Rows from block 6 of the decoder, named by matrix and row number. Each number is 128 + 32 x the weight over its row's rms, rounded and kept within 0 to 255. All counts start at 0. Numbers have three digits each. After the name is the row's rms in percent of the matrix's.
# conv: 3x3 conv (decoder.decb.1.1.conv.weight, 128x128x3x3, standardized in use), inputs 80-95, a 3x3 kernel for each
conv.78 104:082103084103136082117122131108141111156109109151133107093096098141132144158164157089145196142110116096088138108090137123100159129179090127194132157134125091136165113102119155089137151135137127191163174113133161133079083095151086119134143114112107139140143144067110128102144141105106131127109103144070092115072044077083081058056099054078168133117123122103106110055063148102105083113076177159160142152134083101131110090148140106152099
conv.79 098:116073166100120130119133138137090151144100103094109066118164108102136104120197119066147140129110088129149108135168091063089127095120125120114129083142175086103091107138156117109162095094185097147162162126179149107106083132186108155079117194082094131179166101108152085154103124151140122130144138078123162149099146082123090087106141185102175118076119101147100064148074090126133089087123142097094130117100103165135119080083156137156142
conv.80 101:148113178142159111143143172145175110158161149158224122129139161147101151136157142160146136103124179097093095103081082129164149158117158173147090153157186140173162157147125166142139142149107093082124165180122107112146158146175146142120098132118148137157141119133170086105145138103139135105170124125130158115122132198150133119063106135077092145218187171143147139107110096122149128165134057199220097123178107090119107113138148077157135
conv.81 101:121137182105116158161164097145130096124154113098096112163156139198110169128100142093112093108140164146114121197141145155104115142125073147136129131066141167092100155145121144119081121110075155115138100111111095123098159117134157087106135092131161115115092085124073112108137122132122113085144112096093137155146150122158181126171138098128110129111135156122123142135177160121117153090114159152163073141103043104143153106148143131103121
conv.82 101:182134137168186105138108111104135131144100145096101118156133162113134158149159111103087104137143175101117157096154158118108167110080155156131171164181124167155065147122148146108138120113179082154132080108143105075083166177148144159131114140202170109158116103128109133095122060095055072113109154198114172138098140181081127114147158096171180117125159164134092143134072117109069146154119110142085067108072177095110149140185167119142127
conv.83 099:119126116147112109152132090071139160138156126130219136138121138172165141155167153154069120149093101152136178139179183116124160083109101145169119113161157130120093132124164130119148101092164125127121148156124133144105136112113139116144153144091096079105110115156085120151138094121100135111078117075191088095113142078153099072065041132111153099110123129168150147104152138146142120130130135157108127142101187112114132106122117129119146
conv.84 099:167149180168100170120124147137098113080170142144092123077143143132154158115159185119139104123067112164119111081138147091164163083150114180144178082124187112137075136114108134095150141164140060114143114089110111146128113130107141214082083136129176128142127151118111083079063109173078133133110110134133094172178104112118145100164106116145099106076131088071180140094117186110140122144079118087176112132135120098157146090141138071105151
conv.85 099:128129138115154157124124154130101062120188167062142137180191148121160172095157145149152070153163121198161159163128143144123156116136134120119122111085108113168123135155093150144173114102082176124157137130131143144108055080138115124178114092133118135169182150104144154127126128078130148095093106081139119031079138096119170119158088140065131122079117140137140176185106119126113134153166147121095133109128080090151130092098096168086117
conv.86 100:156126093144113121112182142120130115115121172094115201123113058127104150119126136093131117099122124134086085141131187175183119148140109156140119101180116108087083144084164172166173154128127121086200127099101114181105115127099163124081153087092130152075087175083084134128112156093091130163079125138074163183053152145112118154171145146160128079100171121174150135153130128138150187110097188111077162166107199178187192161173109110160047
conv.87 099:128140124111145194092096158158170120086098149120142135098117074121152127119180175103135132120153116116096100098118108085135107143131134096108099140203189125192200101115086130158170113140138105093103147174170139167154151085063117172138105146107101122115137120122163148097078094129086190131117192137138115136140168093108117087106150088093081095070084078123120098121136091090109122120123157122103138134088110135183166101145182085122139
conv.88 100:114162160102143088134112102184121106097123181112174126139149121151117139139131135133139122137128032119095149142161160155072129141076080109152140109098135118133137140084058124129091049108122101149111147170157156114138112163081080155119124116131129119089137108110150143181150187128148155120161150092117176136151190114148128125074115136076148138086170140155121181125105151166123081084197148093179159144123124131115152107124184103143103
conv.89 102:118171110156152157117100097098131128132072121135070139184158169113173166070152196080139163075142179107152136127191182108135156140146143105141134054132167062110127077118107069123165152184143124125165097186117142158156132165092108146055107096147136159171126138171076120193074131083081158156121152154158145136104138145142145097126147100143164139090127114137146138169093163128187162110138130155197161166157101135137148121167161121107084
conv.90 100:126200114172193140086097164115100140091117112139116122123084120069098136116132173106188084189173150134105115059145139120160119149140109125113098158165158112153141128070176124116127167149113113138099180096096098123170134162166173182121140114147119118104137167144123146123110093148116107083163150117111171156107160094107089107107106143112110157121110137125072142123093145157135104132100092161154123142129108147099134087175120136191090
conv.91 101:083093143137144131128156159121149131092224108150126032088104113117138122099131127106124114109127137146138146145115132115138114091160141098141098149172140144158174103116110122162085122149084095159179082142202120180123140120152123109067149142117108066145111077126134086143063100135115117128136127143169135142110121139147138143110104121118076074155103058133134095088165161123123141144094191179102196150168154102151152136110097166167147
conv.92 100:166080116069097064139107095080079083113119191176146120168145214143156172095134165157118090130141096132113138125095093152105043146134103154106114109100112100141201210154087103090075124105142165069097159193185094128091069106156146146114149114167068122138142165094143132105116138137125144166115148185100073047110101101128142118136095106106079125119148182168021137151136170131133170183111182162115131126113129143159072123142129123146121
conv.93 102:140120164095151130110058132133085099124105141113105093109108135113109114108101104144102108146192181102143131109089101090140113116150120127173114131146169121144129105148117116159074119154120111092105158108134124085131128032127122109166127142230100057098089154095134098100096096121160153135144182149104123152124151142097136148097140132112140120103101141054101143123119103109128076095184162035097097100123149105108119153143180096131107
conv.94 101:151192133132155106071135155119119113121107144128165142152106112173080093126097072139150196199100122124120067139136113108137159145088171142088111119093161114194140144100074124137124121135181090153178161141123083155099126131117132109148097158143123068048161149095140112129149085144130125178168109164156107132142100143177128124124134110113152102152150134078155166164119123134107132176154138122113135045073126169168114174152118086155126
conv.95 099:122054104151103141114123071113142131110121121146124090126138093161104143162116128117090120145128204127143181133142120095165107099110078104120129162135080103142166099163098151066150176165145173167131160129126120137079143120112164093108156139045188130058182119112127113098135084070139102099166148113110072116054073136103111171144141126113134092121098085173090051135086126114133121136140151159140193152145143119140109104141136091111102
conv.96 097:147134109132107136142146123076184166151124123161116122112122173131153165117122139120103143140120142094133143132174145121191143141164141153129099066155152085089159156078114090081104080103082110088097063149134091124147082166129093129110126140161106136132111111049085121102058122205134184132119165111122155122184124138110181121052074101084105115114107089060089194153174123146150110096081100116191075103084079182097105132091088091127170
conv.97 100:132104122177144129147169093143127131112122079099105085079096169091119088072080158134082159103154167140169168138122127148106145132123106115151097161219144153219159095064114185127121078139133118134093101079098091176169159163133139173135157134066091169082126139163073060141110104149120097143095094216126122126114105183113111160158181067093100098139176123125105201118113162135107105119105130123072116151137139191163087215121109169134095
conv.98 100:175190139164147132130116158165103163147218172089143105098164126147107127144133156100157158148106156098110079135181079139145140092154088123129144137116147070125162085115132174116166097164152116105125109121108103097160141182098108149111067136066146100187144129141128175169143178129102181215066143165071135168100160168109173126108092149126176161100121128104188232098145141118093126108136158122165077117071124138134158156146119103088141
conv.99 099:116148148128117111106160126133073109140166172132122114190099148123153104148122139144085109107138127165097169144152084135109133145140124141112077105145129155103155161177176107109114095076144148095113136129147134153142139085127134114109101117117190086109160086168040128051117081127159104080064101113129118118118127121094078106079079133130164039171225128147118127154077143118136138173128155146144183156110108130109144115151122109155126
conv.100 101:122131137107119110129129165099137174086109131108124111108116120119134146108097151130101080107076079157100082130171158119118142109139093151148198181147208169109173104076100082109144100099146077169154134116128169175154109118091118115116174100071132129168193127110158116086189112128184082113131105144132147112074102075108054030136149108159085084145122098116129137115125156130096119145116118131125168158148174129120125126122144117163148
conv.101 102:150149140153118153175127090094122147143134139152126147109151115124145125094117146161152151164112159147139085164200094112113097138114163145177075093122127139144148139111122086145088139125092099102104123120123123127116114072090177095099118081118106155159106137105106174156181134121140118118141169188113111166121096100110051036083110103181128141136151160147162138115123196096159197083099147129066199108090181118087125156126146082134138
conv.102 097:111116121164135161147203156151126107143124149043076123161156089148142126114134118146181115131120077135091126173091089150140134134158147098080124150111171091106145153145128139162129071109098133093115092137083158138129033056164087148109061154132148138166138123124126128163151155129118107115104143125153177169086140145085087095101108150127096121118106137132068098093157128133132126084122072121123114161120103048076117164084096153149127
conv.103 101:156140167135134108152139161170139083102134138177125173174193133240119177120105120129158183171167207110139108120115081076117113146115077085131087128069108118114135144118107156132151158055116148176121167137166110156138075163175089078073061138092146091112145109157169111182187143124106122151147098114130113210127098179152072060092148120099172110151171160070147137186123181139155097151092111129143139116187103097116140158151102105159154
conv.104 099:144131114149171175137126164171100131157112074060119160139148112170132077162067143138128082139102146096096122114086114119118107131164121083139111104183151090123107105081123177170171147127095169140178119104140108130121116140168134160157157121192125111181146143179171117102141099115131172109123133122120145092111092118109146106080141089106121137142123132141154120180134110165149059106116129086161090133131121125140120146108123131155108
conv.105 104:126103086113117113188136124064098086091143154160161129133127124113161154091156162143133143126116113105075098180145124154087085139078124129154132152157144160170115061076143093080161125137116134141138149122098166086079124153139124138173101089130087194134139169098099124150132075088118157158164124157172141131110143114159113133108115139117141149135135127140078096137111116072120122154141133077088127162219090139120134131099115107114079
conv.106 103:069121137143121157153137144085136097110212136135101132141125109181143117139150105093172191129150192067128134089079131077090124102155134186105095096092151107088123157164091198106109119101096131149121154152093085125085169150130156117135205122097106037132032114136029141134116101138136144161141112109109104176141121180129114199183116082194179152157141114132100090101118095091080169189145146161060153085117199072101152098112098099121126
conv.107 098:136109120151151089094125103084086188139147130175111092081147117102140078135146107058135148130087114137099108126127110079101141133145118130105137134097161137109099083104096117071127164154147098150064135138105148116148090119109113130073124115087134115167089148146116151112054084060084089139079081135072101132037066105119112152149086160141109129135084098144097103091101114101159148111169116151145135124077099159095164064099151106122107
conv.108 102:128104098167064107154143167122088068091112105126121142132180113114169095142133159205118212167127137095122080158164109142122146114104188168103129145160128134156126106092095122080062126164138109151113121172122147142159094094069147122052100115109124122200120115145147171146175136119146119105140137138143198125177148098114160123094085126136124168131102120204181106090123090090088109088147097132094076142136118173131147122199122171142157
conv.109 100:118135141119200156168096135136096108146100138129149171120137176145111098106116079147129160147171167124161152133138136201124138186163135120145127131155122085099093149173128123114084157118096189118187178112144222112094104120132093157146145154141111139104116081146098182238128105097095085138131179105078100138106134190127141143136162103128098076096086055122132068149134114121139135091117132078118050129112083171116153146123085137159140
conv.110 096:125166116183151136137093157141120157116107130111120143080148134073135124124159105162112104168160161150175168102179164085167084084091071158149052109163129095133111168118134141150166146112123091098120185098114172154079160117132156105116137098098061053153064097107088117080103162189119144155147163114207186160176126136177191133099127134103104059137073125161093128128064125145093113120152154117147192128134148184174120120120099117064130
conv.111 102:162150116141100158125096100135129176081140091117147112133153069157191140114134126118125089104121151173194219133169118133137076164131155096121134147101150117087076151119079144136110131085135129136183136115155165180148142135085187076129179102091131106138150140143103106126147155193067141163087069130130113165121142143141132200145108119134172155173178144105117044079103155134201142143150142139125184179146179127138162130159113128132133
conv.112 099:096098187131129105148126101124137162118117123113124076151130101128158107178099145121130130147150083132168117140143065113153097136154124126155155116151105145108108141134099112146131107110172131116092161151126148107108116108121093133127038128142176173090180096192137150154245175110099104149131112141178090034196150083159159128117138079114146170105113124098164116184145132134163075109129150142134132108111094140102143114126128098125103
conv.113 099:070113054152124074088140109095125156131052086118116090161122127102127107086142114127143135085116119121070096132136137129153123140131058103081080109109160114104101095164140127151118156117116143182125162111095112127110147102140092134061124096195171111122172134087099115118173110142198147165175151167115137133060118117157142116116125105110119113156174165146184106098132130145136134110104084114141130089124102084153112070131163134105162
conv.114 103:131128143119108126098111147038073079143073073094093124157123110105138131096119130051165174100145140156140168143069115134154148178132094188145118152145088165169139114164055154130124119158131142072112106095129087083040072069158097114100136079161090132103071126085145125138047158130147154162169179223103160211145116148112141098117154131101064152145165120126131096162117064100094104131163134141139129113115068102221113129139121161121133
conv.115 097:128158120103131083097129147113096082078148126126114092104121131114142095104075114154167141154187156134119112138149121082100144051078195121149091174174077097146087157161162088144139151132049151174130109140134088124138074146109183158069111099041114079121154151184166153152085121119151141091146143091154157115175145120112041092164087123096126150155181115132127122153156130089134075117149089119182166148114112132124170109137156114149146
conv.116 096:104111118108145133156101153113124139079129167112130139093130155120110144104150112127104118168138123170141122096130179082154127113160105129068093139162065147185135100080101110110112103119101161182141151135122104130127109109080081117108157184107071130168101127108151093116117202118157186163150188110158160126124139123135119118093055096084114177124125162154201113095104104127098113111133079117135088140049092138084116125137129207122086
conv.117 103:148120141140184161140149200147121159127120165162144139152120128146149111160122127191055135130104153124123110143122158145190123169164146148166113103112128112148080148189133110151089120102116132088122141127127122113155061179081112136077135130161190143125177079099061103088109079105162147126163173133076119172123136148141141153155159131145152160090127130162171129169133129110106133156150120129103100120086181144099116117078060146084122
conv.118 101:180155105147152115164112121101115099123093111124083104131125131126151118159199145122046122094147090170179151170083101125125109136148116125134148097146122100151097096096134122079132072111087133134074130111128156121132169139129154130187142167184164130102116115133159144196155178151225147135177111143108139118132146141199241155129150108129114141068137143101130147133151128100136145092099117159150103137170208128179140127154154089101088
conv.119 097:099115115127135160078112151113107117178099079153075088124188144161120155110165120236171193193160171099104160133147140132128144115109105111098134139135155165118142116160037101108100110129091123162125131202187154161110119146120085175127090094091096089140133161123146098168195130159125101126122151148138110159168124124095133108077114140078079142087160164073081117155129061102095133086067063139151098084064087141123086111131109090174145
conv.120 101:146098115166171115144163185115110129120125128127091151141136068114160148154175134160140094158153112101082061128138134110153144133144117164169146173093074173170128142143064137163144156177192108119111101108133142127075121055077092120101089142120108168150131194182124186150131128189196143131201145102216123132196202084165122141177182169127162133137088111180131162127144105098104138130105132142072105149147141122079082128171098126156147
conv.121 099:163140134070144084104128121157082099100062061150112141165182161140149155212162082079161109156107115151133137151078066116079140164068105104142125147118126082116125127147148088125109085123143077127113146144159167118116108109179117121164113166188123130139181132159167154144167117159119089167084082114085089082161072066150143088123118138098132109121090103129122138052150104083075059209093109142166084096139109099126146157164142086092109
conv.122 099:106164151107213190090139148135166115090128135116138119128154116154154184139093113092144148131145126172146133129091159111149113128166105084077142113080100145119097164179122072143163112116198109091116133101198131116152086062139090173198062095116141152118146129166220127114057149157074097161103096112103107135108083135114150145103182163144130131126127074092101130155105082185173146171092163114120133103064147111080102128102086096101106
conv.123 094:171174125129130172120107127126158156088102150139053089145079118138138157185123121152139099132160156135130147138138161187128135119153126117106128116112099109117123124187140128152116086144129114108132159187147166193153105093073122128101050102107111114049091133101136093179114091117110090129113127080158135094158128106145149155107175136119150080095146171115141162118147100121109096147162168086084163119111135145184127107107159138157095